config = dict(
    model='image FSQ autoencoder',
    dataset='streak pictures of flow and ridge fields',
    train_examples=195000,
    image_size=48,
    crop_scale_min=0.8,
    horizontal_flip=True,
    translate=0.12,
    bottleneck='fsq',
    downsampling_factor=8,
    encoder_arch='convnext_v2',
    encoder_isotropic=True,
    encoder_norm='layernorm',
    encoder_activation='gelu',
    encoder_moe='soft',
    encoder_num_experts=8,
    encoder_moe_every=1,
    encoder_expert_mlp_ratio=1,
    encoder_slots_per_expert=2,
    encoder_shared_expert=False,
    encoder_patch_size=[8, 8],
    encoder_conv_stem=True,
    encoder_layers=14,
    encoder_width=256,
    encoder_kernel_size=7,
    loss='l1',
    latent_channels=6,
    decoder_norm='groupnorm',
    decoder_activation='silu',
    decoder_weight_standardization=False,
    decoder_widths=[32, 32, 64, 128],
    decoder_blocks_per_level=3,
    decoder_block='basic',
    decoder_dropout=0.05,
    decoder_attention=False,
    decoder_upsampling='nearest_conv',
    levels=7,
    residual_init='scaled_by_depth',
    optimizer='muon',
    muon_scale='match_rms_adamw',
    learning_rate=0.0021,
    momentum=0.9,
    nesterov=True,
    orthogonalizer='polar_express',
    adamw_lr_other_params=0.00089,
    ema_decay=0.995,
    max_steps=7700,
    batch_size=128,
    epochs=5.1,
    lr_schedule='step',
    warmup_steps=380,
    weight_decay=0.1,
    adamw_weight_decay_other_params=0,
)
Rows from expert 5 of block 8 of the encoder, named by matrix and row number. Rows with one number belong to one neuron. Each number is 128 + 32 x the weight over its row's rms, rounded and kept within 0 to 255. All counts start at 0. Numbers have three digits each. After the name is the row's rms in percent of the matrix's.
# up: expert up (encoder.blocks.8.mlp.up, 8x256x256), inputs 0-63
# down: expert down (encoder.blocks.8.mlp.down, 8x256x256, transposed), outputs 0-63
up.56 095:167138128070078080157165126146138160110101150142127110185105129154061119175103124136119100059156177131118102135101140152150091160154069154175212151086109088130099107125086166113161119164087082
down.56 086:095110100104136070125150128123122131115160177173132128142143107146129156117124120145125131102160032131145114163111086114146202166122084123077137168112096145150120166113144152114096148170117170
up.57 114:114116141127136130150092126113131111138154140099131159137065126157116153124143142121161135151121130133187129129137091112131133111209084086112123121124190168131188091121140125144151147081133137
down.57 107:118080142067127140119110124120140098129148089094127092188115146166135117128170173100156135141155099180108116144173076150143127105029165151104150127127153138177153086151141099121184166125103123
up.58 079:016144128128110128135116129062116110082113101098142142139061179159182174154167121074180116132140148096146158148143089069074163081122179107130103080068092152175163110141144144121123100144119140
down.58 099:130054110174123127162106190130150142153114096127173170140121120172139116114058181145184087123116116082102118160179095127149070101156063073136137090110115125113159034150121112051160107180152105
up.59 121:142115146106108099138078138133084070093147124098148124153144093198123149153128087124101147125165196105157149161139153154190144122108071134171052153110074083098086149113162128070103088097139159
down.59 104:103117141072110157090094128132113111152169110086166130135128136171136176154108123107108099118104111141175122137191111170134105045143103116085150194123077151146118138181104142059156090095088124
up.60 096:167159124078132096142134103116156114157122119197123158112110112114193097117085121026070197088172059133180118106153116054085133116078106107156119076107086130191063131131157174143079100175150117
down.60 100:120054118110128102116133110146153140139161126190125091117115113155140146174182108197114138121169147120147174123140092082166146109152146120163132102144052119050061143112139149120185101108127181
up.61 079:141184102082051082160138120162156126103096106173133124153129100113134092160160107094126119091098096116134090142103090143061153145107084082179187121074020139124129149120175165135133152116137138
down.61 089:162017140106161141124137100132083137145209132197129052128132165124131146139151116074128191118104158101149099185134115151169142110158174119109145114121044112145108126114118086141117145168124119
up.62 073:141226131116121128143132150115164093130195153102180163078143169119122102116098108100161126102149135136147106139160109114116140086169143141144120037149112123135128099125163098158148118162146136
down.62 076:103106097170157112141120119104145099187112195128174044126120134132156134160160149168172138145161163169118162118124151129127087147091094128121137035119120119116104152146118160135107128163111139
up.63 084:137158151153052094159121091089139149130076158192132148153139172213085120090161131084144094121170124094114106127068145176054152041130148130117107107098076122168142171076126149182101111166124097
down.63 091:110088154122145129122110106131158113158163181185145130160165091175111155160087067125118108104135153152102133109172119138184137123201150137156065122136118160124116148133102160191117128173128143
up.64 142:134073120101143144114087085105115159119109173117099120114087163198132158145176112131113131117109112165173125141126151122209134146153120153195139145139114124113113091092177104071167143071121164
down.64 159:143134114063120137086156192133119104133124091193108108093162072154149099139166112129129126107161137092182132107104133093137141107148217171039132163125093135093104147135131170146097105071129169
up.65 091:159135148117084105100139103087142107074113033132135112119151204152120136159161105162149094158119118078149144104146182066140128120082116119094135212092224115144100101105162117156119193102181131
down.65 094:117115155143136129093149107131141122177127081106113170127081084158159141089145138111133116153124093157155158120120127081160085136150128100186124245130188161110117160125109128192155218052094103
up.66 083:123173067119150106095097126088157124139145119103133157195095161163214031093185171123121143195117138101115162127150130082113148046168128131124166055106169141086095147150123142113086095185145088
down.66 090:117111103157088174138138108136139147127100118166104124176111095118106181130128135157064130168099158100113143176136111071121146119058109152124170007089135107174073131108119144070118134163143156
up.67 077:203132113127119089106133144140124094131110157106156127114111225130146065115149139121172160089137139105136137150161125074153103118145128146125107069099165196113149099148123170094112142158135140
down.67 073:067152130158098160121154133089168109161113145078133139149142045159178144127092156123169128113136127136130140116139122096119128127138078182195112046130175119161181061140146104119201127155086124
up.68 072:126158124186173175156140094094186174187084128125071097099098147137163188058103128164129168130151143144139124097102145120109163075123114144103097099093061137209125134097117108124162113147083102
down.68 075:091048101159151124187118126081166131126122169123139120093109078086124094194102124138115141089095109119187191149119158158135112115140139110214098043126052137095148080137096202136136103131135124
up.69 116:121164086148188158129099114067145105105125091146121157106148144058133160120149138144202139074147101158092085147109119151101126135134111138110124119160106164109132186095133111115123114148071135
down.69 118:147131134171116159126120140135172075158040087141117164100162157129117071183100175104226142063132132099152160126080182140147074123168148123147089103194108123123157099152116116105096086141091136
up.70 083:088118105103072129159165106123120119156115149106131115136127133129066102216134104119135110085112134182136108118167132160180148126143078142140163136131083150167103125112102118138154203127095147
down.70 077:166167109073174116121137112131108102061175160123157208133178146114115119077153094158137116153113134093106119124170105140083158107144190108115161166145061105072124175105136141159081178140086119
up.71 107:188064100107117143113114124146084178108110184187153158125146147138112136117145135115171131171157161123077143101109120187073142111110160128111096094108040106120169131111125138151148126176064133
down.71 098:087202134170145095101093101118140096143146116203159112090169117152101111080084129144135138130160121155127148134121113158121189073209161168155117130102053202097154084149158061139080166216122177
up.72 081:117156094099112198150128144136171152115098130103123096084131118128187160132201150144197110119126154066103110129125121073069131107132090096146138158150130152179136127108149108099173102144166109
down.72 103:108123129145125137159112086143166151095157149113130209111148105142159097134105152095147093153114090081089122173142155118169115095121189124129073111118122117109151090121134131089157123180155141
up.73 098:082145117129154138128157135120197093060190116150113126129169131165189120146141149076124145061185164122173110141075108119130149121124099156136090181162142178115106122162102150083073104125145072
down.73 104:164148147103120116141104064111179111155130142127136098133172165190179109127158121164152121099218106166106172124154081159132120122112159107181090189148148110180136148091155121161175096115116185
up.74 082:093118204127147130156149106077146174099167110149141112129119102087121179153099164150123041203101100114143125105162171139118131128143089156114118120100070146113112156137135103110139089138132122
down.74 075:114124129082136086123115031120110100191068111077178098159149176125130079176066115106091125109144132098140144151114160137157109107121199147175103070114080120124121131104105140100121070111135208
up.75 082:102108104127108117144125136108165163070123093101090131072193126130175139157177142142108098161146151075120135068019146144099148147137130159171142168121097162108117155109139135114087103105119145
down.75 103:157115143084146113109132115128147138175071124074156195109117140126168101135165134069090108108101134104107152139209127132154089124148127155145116151158110111098101143087108115083132029108123156
up.76 089:137137117125164167133090157075192062128134129129140155122157170082122188151156110114197123107099096123170176130148100170155125113154123078134097190087121067144100123131097208139098141128144129
down.76 084:133126132148112159104150066108174080085120064064129072110162135102132109108140120175140098177098107177175163068145148127094168160110144097125099187162170171145125098105140114125126143145124133
up.77 162:155112182152163173146111119073099102098140129132155168080109079168096130142146138114170114136072164146109116054139122167112102136154072122094106194126106154144090146211084085163122117114094116
down.77 111:141125124122163153157133027154152107122114157140139124191106179148146111139107107127137096152084179035107112136066161125136148162156160082115106163143146120069138204143118117151125096110131169
up.78 093:092096136144218099145151134087099129095102138119096168150130118131185102152132171101181132169045125082155197111132096087060112095109127140137174017106102166102068131118078134162122146194130115
down.78 094:121183134132067185108136136122171112168125123112130061106115132109108143109142128096144148177040097137105143107116169126180151140178050174085141000083092110108090174162108103116073140206140160
up.79 086:118098149083147062121108127126098078154155134090127132167178140100110118180103117131118125084114161094119084129077138176106139158065138137151133207156147163103117100163124124102123092187110139
down.79 083:129121116067083118105056171123104090091155096049143157167167178108131157136126149160117157123161125159148116117188150127133112082219033134122128159144120142099151126116133127095198101217108127
up.80 084:124127173174088141153154092168158106170143120147123132124118075143121106127103127138095140093132194140101127117085112203132154135137125146175074099110112178126142139161141170093172106128152101
down.80 082:082096124175184106143119091113201099172097086164155098099151181145111113215128075160113148036198118123167147128093092176171137151150141169090135087119093105143124106160119098126111111123158205
up.81 145:176131110136131159144149121042100167110167061104144130164155154111112150153146149149086144113172185165069184106087150160086079096136026153137145097136164128142116102111110112158114141132085098
down.81 147:076095138120142063140120073155116126158153104079200073159175143084122157099145152125137099135122074162108161165164139133182093159182186156103107094136113142131117214180139123182113119096132141
up.82 088:188127141181114118115099115158100174153123046116115130115107090114111097075110107112157129153045149140170180133146206105127095108128115121116094113150104122143168144085116162120099156181086159
down.82 083:112109184186151127118143150169130115106116032113105145140107128107112110126141160080111118107023130147102138125120201126099100167103135143168114040125108098164142191176100105141134117141134128
up.83 071:113139141157162122119129143162122137145168141116130139099102156129070088136151099096136119135204073162163120160135159099186119058136073140118068101163151118121176108164128106187032168160185096
down.83 075:115159114172146119118086169121117112116113130126110145164170122108132163124156179248126146120206174132131144128091119097120161167084135109122137114137185118166130137141147201216181186144151110
up.84 102:105134135214083138145087097129124097135135094112072112108157113151110112144113111090140148146113126108082081141119064173129097159173128091080116238120128095090167151115094143143110207127146100
down.84 100:169139130184159130115181114161124132119140093050089200149146167151111131172118130084167113169090108133090113097134120207091141137082099116161119238130145140156106140184064168170122161096109115
up.85 137:147154159174164110136167142091114129113175062135099107139117154115078121118118171126097150125118151133096144101092175158185136162140118111135141071137139144107170154152109166137211095165086148
down.85 125:136140133175112078178128107119136148162129125160119090153124112096096103137110095160117142113065121121099144124151077172131165136102176163164119127100110140085128149164136107165074111160149168
up.86 104:185105095113163133178149118083119107158075084123099125075120103090124109123149124210167168179176101135090144077145119136122169116070086124124119119136155114074114165160121136147124173148149212
down.86 088:072131108147134091140165066116090115154160055117146132059062120144167148171128128074169119146115177168145139106145133107181146108193131088138108136165103145168091101129127109161097166158068090
up.87 101:140136200196161145045148092102128138143136046171115148112127123157059118080111090145106129116080151140142136163184116081179152068105139070134168145143132164067154107116154124148127161148138145
down.87 094:125135150207115125072109096137109139122117080172093142170144136129099135163109130122134108135039096132138165122103146135102127152153143094133088046103139145151146142160120151180144130029126102
up.88 093:119139131141170108123090138140143104095100124121099125032129137139141128116058119119101125122072131137161110104109134159097184186100142189148071111161105115140128120115141106137178058103125112
down.88 111:125083109097058123100134059148098131134143135103139138067115157148147097141084143147127058110064152109145137107192067138110175111159120149191121161138086148118133085123163139139092026105099137
up.89 092:141094117102127101149113150146103114132145219173151117164114108076142084127161160136104105091140046174168159186131105139197117054181136137098116142195214196104103138098131102118084177156157123
down.89 087:110233137083093112095078148116105111074123153136150143157107134111119159140113138145101116165184136165134115161112130126133123097123142132133110100194168075149103130114108126127216195119085100
up.90 130:122095122111071133143148161117067099111127193110129152196104171124110115130111152142134091123167126083099092117101096075093126146052101203145155137146086114134129143090052137143132165192075104
down.90 110:150131104104173133126123066122117118153201135093139096180131143130150108110131159108141145132132176123101087131150105073184156176121118126175166089138102109113093217147091169139131111116143161
up.91 084:059136110092184158089156129172137145153099152174083114146091172096116169102132127209136114149141112084111113130162123119102174084161095117182110175133151076098148122143133163157143130094126199
down.91 095:183162127078087122111141131121127172165135169163117137134131109134165109180141112107154090151109176084145124095123144086113143106094129134107103169109153164145123075112125116131093107131159078
up.92 114:139144128115202132121132143084140126143129076136187163103164082071169127126119125062108108166196096149126138060134150156116102135151069090137104154157055097109134164176071115139167104177121144
down.92 116:134135181157142113080122089130103064140114087103138149116191207109099107090161140122079101116184151117136160102137199210152144206146196145136119064162078147102117106096112161134136048134166127
up.93 070:100105136096138093162150106124095161148181090184117183137143182178187155100114106114151132181092096165088085115159118077187148114134124164105105136149111148103100120106126167186055101152155094
down.93 085:156208162066104139156138139163093140140104116145115114129129157153104125162100136149155159122086201101131075113074162103106129164083068135177127126127144102115111111138136100179147085065138134
up.94 104:120147218141122179112129121148083090127151083206125096152137155121078180167135121185154109096149111179132082134164153170079148114104127120141149067117066081101173104135108090156210134149128146
down.94 104:159150097104154161129111127111123109125147049227129150129141121089127109132112085140130086118094140102166108107138123181125164123116145117130150093124096186097167133137123109134077104174167113
up.95 081:109194135090121115179104124173105126135131111171096161151106074110156165127129167137066099093142160173153122160094097113125151182159136140121183060097064161139137151084157097148073085158124100
down.95 082:173050121123102129147100104136103120101139073178113065141110129108131126091102124102065125072169129151124075172117101117128119134110147158123132025099072065146202109166098107160189092141143184
up.96 092:090084082092172104149112155126106120165145114086173116120144162072119133133124141158145162087112132122106118090081132117119135137061142136089161126136148180095063120171111101116129082185090148
down.96 093:178175141105111138126092088098152110114159064083159163137097131120137143133156149078096174076110123108121143128134146082146069101237121143122159120095113105042061137099152134085104121217105150
up.97 148:146118179145140157168135118173143170147104125118111114153069133127190086161143127115091127083147157126144089125083126076163120070117190138026146109170191135211145152123108131102123130129153131
down.97 130:124121128159124142146113136156100174130179188100140162132146154119123126169075187149138102144139113119106117107136098143122202187112128077204141057128165110127132152131110120124113122146063130
up.98 082:146141109084164142129133119141158178164163074095126089128122160118126132159116169207125197107134100073133162087154210131139167112129129098119087129118101065124085081113192139097172072184083078
down.98 089:082144118110104126128116106122153130105127064101089145158149144121075146135080109064168080076162125163149152123145119150135128097127118111149109078101107127063079106108116140097132120169069136
up.99 099:112089157188116158139117132105160092133114217077093108124146163130136136144082099104076125113172124162119162137129081163165139061091093208119105028141098097147143153104075113218131067170087111
down.99 098:098165146154164127158095099093135137084186239107138123116180154132101107093135125192126112081184189140183149130116092176138128039155119139158123000114113092128134168136114149177055045200138195
up.100 071:123173161180144148125129144137091108127125118120120143115113131167146128132109129104163133170120150118148032123128136071121135125151156100128075142134114109159124142112124075110115242105124059
down.100 078:149118126137131141138096120171108090164091184096103183139165149118098157132114105173117142155150124128091161086125135154143100129113106086144094147117149109082156116127103180172104226058110138
up.101 091:117211120112160146125106118184104178187109171129142105089156197138099124121145092100101145113092076131112160142095113120161122155105130069103145156140073118145076102130132134126113123181117138
down.101 101:084050110098109147125119137138044201076207123150114112114120117094090136180116098146136099141133135070109080140141104122112146132113113119155104169088082131114119138125105158124198134249111130
up.102 128:177096093081151140103151091178146168163158226134180148088151113189103061105111136117110108157111113158161180136161102160131141110138108112118122161138083162053062156104093079099141152120123163
down.102 096:115161140064160161117118133130148067106131152062146132115120120164152101147147200117141110122136162082148106114091126119090099096138182143156126146140125143096101168147131164138127123110123120
up.103 104:158125111078144054166131138157069138089168063131082125119068121077160168149128104153146145088166151167168144079103142145152129097158143100123165114066124129149095125116184146118133176181124122
down.103 098:064080167109130098121114129137138123177120000134135130120078148074117126080103140111120129077227117167171099199157108115165120118101139081119150096126099160158122126137118116136091177179101155
up.104 075:174159158170055112107165159115177109147105136147080128162134164079096142138151149184107091200196153080100074168144129111146150095111142114097126167110121110130117161190109098118213088130111143
down.104 084:110164144174200111193119023128148150156151132123067151116149112097113124120152093093075120148175116155146095126158142112071098100152113141180078178166110153097085164097136160047078142097124160
up.105 066:108120129141139106153111121139102163103179186113145095162165153110195075109136109129171107134141122076177113146154105130153200097157165127145125086080103141110108153148063159097150047152124068
down.105 079:151094101119084170151111073123102128152110170111137104136134125131075141145118192212136105093169114162159109127099173137100080117069090094149094090133132085152083155106110093063158088177124164
up.106 116:082114127211146104080136119125184169172066121186056114134159115098035087152138104180054139134172119121173087096151136173107104068157108162150145158090104110066112078131135133100112094062132181
down.106 105:182101108213104118092140176126167120136141127182091152135122135149095126115135133109126129193125095115157149112106120113130091097084113166098113179137084133122133079119109195106132129040131103
up.107 070:161088122140180170094126122137090142074116092156120131124136195123123130064096174143151095107155121115144106135088147129155115145085158083177111119104192162103164100113149093190117111121112120
down.107 079:109169116134139144136125182136097150123128023143120133147105090098101119149131074073119093117092119184174096104154123157144148168159120124089110137153181157153161185158122172192129085052135111
up.108 099:166100114126134102139107149157148140192118166125190137112147123176140164177158167169153136073145169156065171138193134114169107149187105077109041130126046058111144134172142135101156103137135125
down.108 100:112187121115146125135160189116173107069164172121115091075128130158144116100139097116154136122141057099118128127141090117094167120038148060181104141119018173118167093085158102143094080130120113
up.109 104:144136174130185146106176161098118114157120151144135137111131145155154115137161122096180094141136130078163134107167118092176110087116102156110162063157125125095078141117094061133111129114136130
down.109 092:109163132133104150094113123095139091156150152095137100112134139129179116109128161165111089120148107146142160122105156107092153148133149170172121029138149153144115139124144169182168106076152127
up.110 093:202124097096166133135160156155028168114113059105196105132114118073123087154133144153102133121093149111141178069085149175152114135131118132112083051054083124141097147134157141107137070164063163
down.110 095:059116157095120167128175055106099152146108080099110098149105122128108211061072154142182144167079124159111152141121090091141136114103119146134167000131073103089088136137167130095094075208118144
up.111 074:122172132114119130141119104175159163124167104138111074094095186112124154097113101132179135089152099073087090123169130141133160146125116087146111165164140114116122109073160130124180156127151167
down.111 086:173077143099116128165179094119136139158129165157130172099122101116104101150070081146186149133099161137143077126088131129107148135136172097134109184152134140126133173211157154116101160136149077
up.112 099:140103088091161098111167124153105138089106179125083154146157172105148067086106129166118206123216095105141131168124119179141169115150166143173118064100135151068143091153081156113124164179141167
down.112 099:095176093095079109102120154120136113153157167241142128136127121127104116135076118100086126066172131126162129107082091159167132105109069116099131057050155097149204158157180131100123171156133155
up.113 076:148134137127194161110143084098145096146151142128094129150178195139148153147101097134088108175106096149083174144156136114137143050109096119152096049121150151156083112119081151165132121161131153
down.113 085:105143153138111130121169130127180101159127120103158072101147102107128074075097166157133113144138110152164134145094173166104110125140147126139115024112148165121078107158124111174093128128119127
up.114 087:098087099080158109164132094105117130123194140098163118098109130080179137138110090117196206123049160072150124118128148084115124081126136099128134089132144106161086135097133176064075091120099085
down.114 091:126144127118122160106121148123150131117075064102134129085146107068169120086126139070147145072095052142110139118094177127160074033110098074096102083165128145114070147121102069054215093124122131
up.115 102:052179095105194137122150157128189088177123147197139105118104148163163106141142149151149134113147160093099157170123163137100188069093096145125145132121095154146088146111139148100117123112167114
down.115 135:136098124099059124138126159149156102070141112154131133164166083117107166149196141132121094135093111161163144139178128093179122114132127087119120088144110120141107134121117122133130129172140152
up.116 120:173107107122125076137137117143145131089198142128118128127172169137113130128106115178113156172112105099138120098072174099160130105145081118129086210086152144085080138132075166159102136142165149
down.116 097:115090146096133159165125095135112142149104060072142115121169102099191119149099172128131138120108184206150146137133116045111173082143132113178103196124099167128107107122125143143174073127112086
up.117 089:080194125130136125174147127135096104131171098124129141142123147078179102115126106132138141141072093122128089079112167086138133170167117191152079069121087161081131116145152048095192141138135145
down.117 091:125065141087130119156090103159129143161077154091131126175095132083121134117155162114160134127112141140107156138133168079142102165093214187154143050097126086106121147152085159096098117147132107
up.118 077:113170097062180096095127152139136156072135091141091113150093089113136098185079134076197144118136137156097115102155157168124181146164089145157189169180140145108135116122144156117085089094138130
down.118 088:139164122086098092152128151122130161140113128194109153131089165115140125111205123113181143146159138156103151127142115124166154167140155091142158202194160122138089184101133056145166097101091131
up.119 118:110110094168152174139171089073177095132134151144139177119130185217139098110180116068155136132118182095081122112100157096051141111022171144068105165143098168120085155112050129135131154157114109
down.119 101:132110121190117141143129078132174045103159171086163114100169090174113108156186148150168142136121108191101121150095134076199106062211072130205118134126058144112134124118130139141154122159104181
up.120 074:153175098141119076139155110121145154119146127136145099192124194149150100069148134145145126200068094073124135154098108132098123092096132137128113143090157160171163132077206152152108139164159147
down.120 092:092043131141116078127177168149148148109119087109116141143158080130139156180132141099151130168051114098120094147104137146127146139178070100131076129084179159149103113167121128142124176164109154
up.121 138:109103171116138111111110125153089160155171127135131112072148198114103093131101086172078143138205170085113105113111161080171140128134153152131112076081102125114127128139101082112154093170086143
down.121 100:064155108132086123078128055117156137073128068122147092090127118179108120107123147098110143132132122154187077127131099114220132107116097124130136077114139092176086162133148149130081082192142120
up.122 102:140069087073117091214114123134072181135071163105148118096097149087065110134109120131096125120114141133128169127188162172136147121148100127095138142132133100120139125134153098106075117127132128
down.122 101:124188104051168087209105088162109149036156153113157114116109143148118121146146202167181132095113152163108144125105102152111130122092149131162172172128156124085121159127119125123128086140108159
up.123 083:111140158091099070130115106094164179098166114150120148084090098205158135103095125065143162194111095093153102189099106191150152093123129149138103208155161119136145143157093101127053205106138151
down.123 083:159129128051123101093107083146123102133090132097145132130121136158119086140155152178148144168087122138143150106136127155100150124117103139085125255127151190132129095106142177110247235103128151
up.124 108:092083125113133109134134143087135151184119099132082173099158103076087164073145176132181171090169192122091160083084156147138128144111169188124151148154194082133094161095096177126157100181161193
down.124 105:169165134157141119141097187110178106132071062082114111102115118129132080155121138105149178056188110126134143163141175062119113125161147158086130202144170115120087124166163119079098098189134152
up.125 121:092127158186165135193164138118155175181089178127077105121092135017152104070104092184103152099166181107095171112135035109124073133144159106121118077125111141139116131085053126162138093150093174
down.125 112:161107108169083117153177148077144140130090157089089149119139091068098099101090121061129168113130074105089160127100141117090121097122066126132116049129140105137118087152128156112093060123116138
up.126 131:115093111129113130125069136183139118143154123075167129128103117100079111129140152088103064150097215116131131083083091138148108146119075124171062166117095152190166171161081164107104141182143152
down.126 133:048153158129101130112089081119124136083125060060168182087148131133151170136144127154097130151097162170173190123120151111135115105144138114084090186214091126118141094123148099082134102157137119
up.127 088:158168086089137135186113135129096103114156065125119143127152139122118145061137166143091112147131105149114137171093132118168152128140104206115135162089156152124125106163120175127050169117166138
down.127 092:072102141085116182149086131121103100181101062093112110148087112163187093183126164155107152152141111119148135153091102164087056153143154238186160164125151110159141113108129075106199124149139136
up.128 117:154131188163043124137162147158154073105131119153183101158083105148097102129114055101147151123084164162162185089117124113160153085163138082179105129118117177124137100119130137102179134106140130
down.128 105:134067130160112165128094152196136122153109114194180123145091066102115099157116143140130090078065093110158129124162109114101100069072095052092123131138120083118155152157156103086116127130128105
up.129 146:105121180043174154165158114134071109107157131152188120142093189144184127127078124117181125118169127118119139083158122131113205061070126095146089098134107120123106107114114126116118155170086137
down.129 139:140149092019105080159080093141088144150112152153156081112128113081102097193141175127156141110177112168113115141143122162184116094166071113129186085157096149100097104164143139141121205153101174
up.130 138:182078073164118142118161157148126159134124149078092132177149083132122109201124168207145136055083130166144121096178104102140132138098102110159111111166140076115140135136138103077080151118115090
down.130 113:096196096144118131158132136095138154149157187150113104154141205117165134096118162047162140085138136155096125115156087120130133110146137120091140100138090155097156163065151160101164128123164149
up.131 085:110153173110066110170174117161161114126160121137113131166145214062081108066137139174140096107123116065127126166093136092085160066108140119105103190125203085081179157080137138153136142123162177
down.131 101:131051162098161171125123135121109122121129187138155080175114074067068144162122131079097133080137094117097154153124111062176156088159099130129100218107191120142111179159078134170156147149153139
up.132 096:105127170123099126142099135145132165099168067159109097154125153162136157122165122135161123119165097113089126178120168140166148046120128141124124118185100162126129084101145176221157153178168137
down.132 110:158088166154114100127136064109059121127118103087148118109093132153098182118114114100118138086099161191159114079125097132111135115133119129075112115062097090135090144155107140188126184174090151
up.133 063:186123068182168167098191111109164118120151179117118207123136143190133127107050139099169119154148160064076093174169126118143130124132105124152090190144167103148226116115110127103126130138117121
down.133 072:075130165190145147137158162135190142120130172104149151080140127182158104115125132118182106150117110130140133069208127145095063078084129093140116205101179151098224119119126121124208133067131138
up.134 084:060145155155139114113112117160121143174159144221072120109150066101120130101101128081094141110234149113165091158142114151044178183151149141175086153146043156194127185097136111106070165132084108
down.134 093:162122102162128141159095149105134092126073143157109149161146177087139127178109139157134107105198154194137168132149140126204120149160102160075128142143070135159108112147103114148202107102154109
up.135 091:119150118108132126100117134124078175090136063109181094089103102164102089144103119113094117108107128149142142082141169109183120127207115148136173137139111153095110116177063105068112154113129131
down.135 091:182124107104136158150144096168051187155126094152134150065103119151146174088142117113098132136110166111172130121188042161115124136043179153135151095105149144113089143118116101052158159091163098
up.136 104:172127132095195135087172136135113092194161102139179159164094185154110138158121131170054143137188118139107113101164121147112140141143111127122076076120173097168119168103099113113210144134090127
down.136 102:074147102091106114123154144097098123132117109097131100161168136145164087120163125167130108147159132114169152136116097114158104090130210150123127042175128123093100116154127139130045121150122155
up.137 080:120168085158100188139122102122112178124131189124085107102119181109139204066092125130137178151199080069172117093132073156166174064130093141174133115121109194133149088138193098172109073209162057
down.137 096:136066109130150158158123114158077107127123153159118130115136105082140098122095232203167143116161178110107104119096138179079105076127141141078157103101123062152092115152112161169127082168134094
up.138 073:079194069126102098110116141084137136086047078176056116180141097094124194124117159157102076141207159115127162138114129130138155169138147145149122181107125113106101143136175140053173138101114106
down.138 077:163088118098103086117112163117126161137196113191102116134105160119102126166097100092068131127174115081167119111103136096169124171127118186158106148092105129154093094110077103055083127129118144
up.139 090:149117083073101088129112157134153083120144093072160119120070085159181080153087142143145143113127114138130109148143123057149106141204113169112133085146159089116147143163087116142192143110146138
down.139 097:099174112129174100186109119140093118100148101091121119140045119149156149085124100145061123111166114106109101140156068112114066147036183170164165071107155086124145143089153194107087192071137161
up.140 070:162135092187173145128148124116147164104129141116183089136111190129169067098124103012153168150147119110122108132111145153121108102074154131144133084162149136144121084153148129115096093157147145
down.140 080:088123128247083124141126105165155169155186128123132115130120078164125173147155127148190143128149140136123151127121086181163149149185163157129177041096118180131106158140138152131170135115109120
up.141 079:141166155162163128153081163142160138151176052154123150110166097174093148060160115086159181127113090161123142145158104058123123077162081098136156148134136102204097146161170132184052133189142075
down.141 082:074099132223136157159136134114148144134150046135115102126103144154155144185123104147129140120092159158119118142105109104145083142099078099132152109110132102158071149129124123153199159154141139
up.142 102:083143123095145166134124112136131150167083100078119146109194136124092102138158120125082160124097088066111137116097163171134134152196100092146158197191182088107154104067158140150031201103110186
down.142 094:175065125083112171119140129162035122096172128050132160115146153100167143124139165132064118115105165171113111148129107158155062141071171125127126231106196170103141108148119175164202142131112084
up.143 081:103173103119057123112078128152093130112115140086120126132137222095133094072107153161169134158213130099174126154106088155131166108137140136161125068151102147092151126150123026117168067167143135
down.143 090:119085152094177162131151094087066155130178193107156111102145081099142129126078148148139113124140139078144136125180099159102128141136121174148143096132158089133115076141119192081126053200156087
up.144 071:158121145116105146123080134106147127092156108137172140065098168171144161116148137121177121147093107161097092100131094154189142193181156150104080098156095133158104108195152167150151094103161105
down.144 079:080179111107107102081113041127115081137096070120130158132148093177111117179122126175192072161097169147127116097161079156001158163104124139147104148121129161076127152151168138143096133067134168
up.145 069:100133099184110107189168142189125154123160163172110132140156140138122098055128194115145078128166095151129132181098095148075136144104149165156113169166120165158104120093154043112107164148136053
down.145 078:134141137109093132166134168137115108084071173153121183190148150143136118172128123161128115136136152167135128120158086152158101142212091138123092135108118076154133168175129170172172139082091126
up.146 102:190163140061124084100126139097129116102142133155171179149118115137108109140136128105114099167094162165146152121110101136179114154114102170110108075118061109133095131150161185080123130096083132
down.146 098:076099089055124098163157124127137112152087129189171075133146132156160128119160154109151111137130077082111183183081091114083123137144155142133131097137075113079127114113141080109147117074156132
up.147 066:105153103187078104179127133142147128091087125140176128128140191129101057048130156117204116159137086106145075132148083180083101185111143130160146105126156131065196106106183080146186127128103183
down.147 073:118098102147087131148114202140149131081147161175138135162160073137071178162146116098162128176108143140112120081137094154195155193154160184139127094126158121127179147133148150137134125078130064
up.148 106:104108138071110130144085103209187168144118064052145096205177120141093137117088100137125168134125096151126183135139132122143131133165130140129139204123141089124129087143125180097079165146113130
down.148 100:132135115134137136169143156137201095120139042053120160138129118112171107184146134096122165113109133089129178117126144104145085176134148175125132255118122148142126113143151133121144141150123105